python train.py --encoder_widths=[64, 96, 144] --decoder_activation="gelu" --eps=1e-08
Rows from block 5 of the image encoder of a small image captioner, named by matrix and row number. Rows with one number belong to one channel. Each number is 128 + 24 x the weight over its row's rms, rounded and kept within 0 to 255. All counts start at 0. Numbers have three digits each.
Before each channel's rows are labels from the 100 images, of 14848, where the channel reaches its highest value: "patch colour" is the nearest of a few named colours to the mean colour under the peak. Only what is clearly more common there than usual is listed. The data: rendered rooms with furniture. In brackets: how many of the 100, against the usual share in percent.
# convs0: first 3x3 conv (encoder.blocks.5.convs.0.weight, 96x96x3x3, standardized in use, each kernel summed), inputs 0-95
# convs1: second 3x3 conv (encoder.blocks.5.convs.1.weight, 96x96x3x3, standardized in use, transposed, each kernel summed), outputs 0-95

patch colour: brown (61 vs 33.5)
convs0.38:106147070092148123120155066099131161169157101160147151144095122161123139155107146134110136176109118151145114103108125102132132104144117144122101129125156128109156114093106102137101107148079068133159129172149110084117155104144116136141118130126128157141108162115096114154144143134110138144
convs1.38:126150137134115128115121133096062124168142107147054166117159151116114135117138127142153141141142142107130105150098155145157174137151176163125125136088146119086132099153157133121180121133138105137089152130127139118134130133173104165117125150133102134145151111119134172144128133128094146075

patch colour: brown (65 vs 33.5)
convs0.72:099113131149132128109151153072105152156104167118116115140106084120152096101087130118100157120137157102111199152138140119100128084112119163123115099133129121099180124129123105140096124119140114132154105109141103132138134132152107150144165125168145111129148132085098188132149104100148105120
convs1.72:141092139132120141085146156138146093085157120111149102166113118114127121098152098087115080091155126102121128076108102140155104137117129159112113174141114116123115125145112141132170158138121134146130124117081167123111153143123114111185121151106190123176121120110140137160121117165125107135

patch colour: grey (59 vs 28.4)
convs0.59:132112122128136188125132162169137105121152127187128159142099122151129156142124125137127130113130136165137115098116109144079105099092119126159070073113153142113134120116168142160128122115103106154117129150124161079119111127098118128159119117157116135131145144116113148122181137126065097163
convs1.59:097132107151111116144152093156149138138091132148117135168093121145145106137142108110137168127114083126129128120168137109127120127154133137149101112122129169128092072094175127114120099179108160113114116146120112144131117099097131121178128112118144131077142144134151039137112105126130109131

patch colour: green (34 vs 6)
convs0.53:079159114070162100111128134123141109116124131129180127172132118122115118124127097152113124105144140150111123127075187076131124127103100185129128116138111137136130121126095115095131101163125088140138159135147096111118150115180089138135129168131142142135123167128101099113100089107137125142
convs1.53:141170162182109123149128099121096163147161138147105077133069161115141101139128114083129116124135164124105122091154121100126112128128105135146108102142154152120086137073161142134143101163140139122138103124111131150090102120109142191160140139128096116128131097163138114128151115123133154117

patch colour: brown (71 vs 33.5)
convs0.56:139132141085137131106098113163144133121129115122071138130130138138163100114127079153151114121080131119125117108108145097113179153123098141171121121164103138101130077147103115095127141137169117128115126198153175148119144109145106160108095131124137160115137139134117092143167154113144135164
convs1.56:125112168091135145164120142113132144167160112095134164130127131113078157111113155104122116190120129136147105172105137126130124136147153166147141100138135102120139146113104098125097136132125121143135173140090115094178169140145144112095144180136098141134086101107123171093120165117117114119

patch colour: white (30 vs 0.9)
convs0.46:103120114091151141073144136168118112125109115105150115155134130113139152093140094147114149134142126115105163088127101093170120098141094149149082126139091133123096143121155143123121139199101142102164164119129122146121108115162137138137153123120141105118118170096133126152137128120105058156
convs1.46:122128131153120105154122130121140109097096164126175137134139091118108140123137158111181146117127086163137147122147170135180131081087150103125141145124130107108128152115134127115123141181152131122134105093155116095095090126057139153124127164154144151109111140093129136122091139121125168160

patch colour: purple (30 vs 1.9)
convs0.0:132134126119167128127168105134146102149136141098154133180101078088114127072131154135098130123119160105100121120101137121135133093118134148110136105165151159126149122141087117141102128127137125120113176176111133153115146095136102138084074153138112123109063125136149149105121130152172108144
convs1.0:126141105107099166141085100103136150146153121122117111128124156101093108129120104149142124141073116132121151114109104148138148132130164087130181151107130147097172142159156175099109164116179160136131151147171122132158133133137092121120100137150093137160163164088114124132139133115104157149

patch colour: grey (58 vs 28.4)
convs0.23:143130063121141106132115142137127142134097148108141088153140127127149131149160169099128112134138146138095134121121164122126169165134133129110135145145102148124133150158128125070118148188146160082109116132100096126123117113154130103107092046139079096122149108134147162118111111143150119122
convs1.23:154144153102140119166118122148145149085110122129130150124130107092183112157106128123120142153097134115102176148110194149142157090139132085123090113112140155088133127156147155148186150121163118175132134088143082108135130134148124155131139129132167124142090151102131143123116126164123140124

patch colour: brown (61 vs 33.5)
convs0.19:095110137118210099120122139140145127140125151146131116180149125136134138116086138134156133148140138115125134111077140150118140125111131146127147112129160152079145114085130097130069133151108056166138139150151139096140124136131121144120122056117153137130131135100115092113120142102130161136
convs1.19:106102106109095174103155114130128121157153120150130133150125179130092149142162137164113128150084127141128102129159160167142114113171136126182144161142139102141151100164125104181177169134158144125137133163159137129105177127119135148143106142112122121122133121137090147169110147108120123155

patch colour: brown (60 vs 33.5)
convs0.90:091105128160153121099109183129132083147122152127127136066153124110170145136099133156139129144136144125097077137160154108163133148127139161138144123148142123140131100116173138127180124075109152133126149087142135103099130099122148131141081133093098139144086153126130140100087113125136108144
convs1.90:120101136152185139087171114140144123108153128105128118145060124124162130133158089151123093104125157152125145114153075118123082150098125121143148108138118148114127114150102142122080092120104120140159136091153114098121138155101127125118155108126133112105127157138163123081114069110116108117

patch colour: brown (66 vs 33.5)
convs0.16:126137124155128105142089112139152096166135129138124086078120134110162146129165093151115130128085131125118173156181181103144131096113135121109117103156108135124175113143140136112132136101136134165121149138073114152114135165112146130134096149132163079108150112151137136137131135126066122164
convs1.16:105127116158125089107076090127139154105166061085150117110106085123138124153085131104116090135119155176133127164124119120122080156109091121098121106185083090155148147143127153133113139113140146114128135107112123133125142130079136113130166130128144118125133132109123144140146147111159106145

patch colour: green (29 vs 6)
convs0.15:141120124098097154152157135141157085135084110126116189148127131077141132064152093130127157131149155145117156087099127105100133120139081141163114142149090103074140134157105132128112144110129125137115116143139103157152138125135114134098118152114145140138159135140125125181183099119120150140
convs1.15:139113120130083126161137138147169170172104145116090113145135106155127118110115115100127121114115097118147112150131102081097126141121131146162094133162116124118139148143121099120096097175099154095098124128060145144150131104135155111164131131113100152128103150123086119126142196106108130160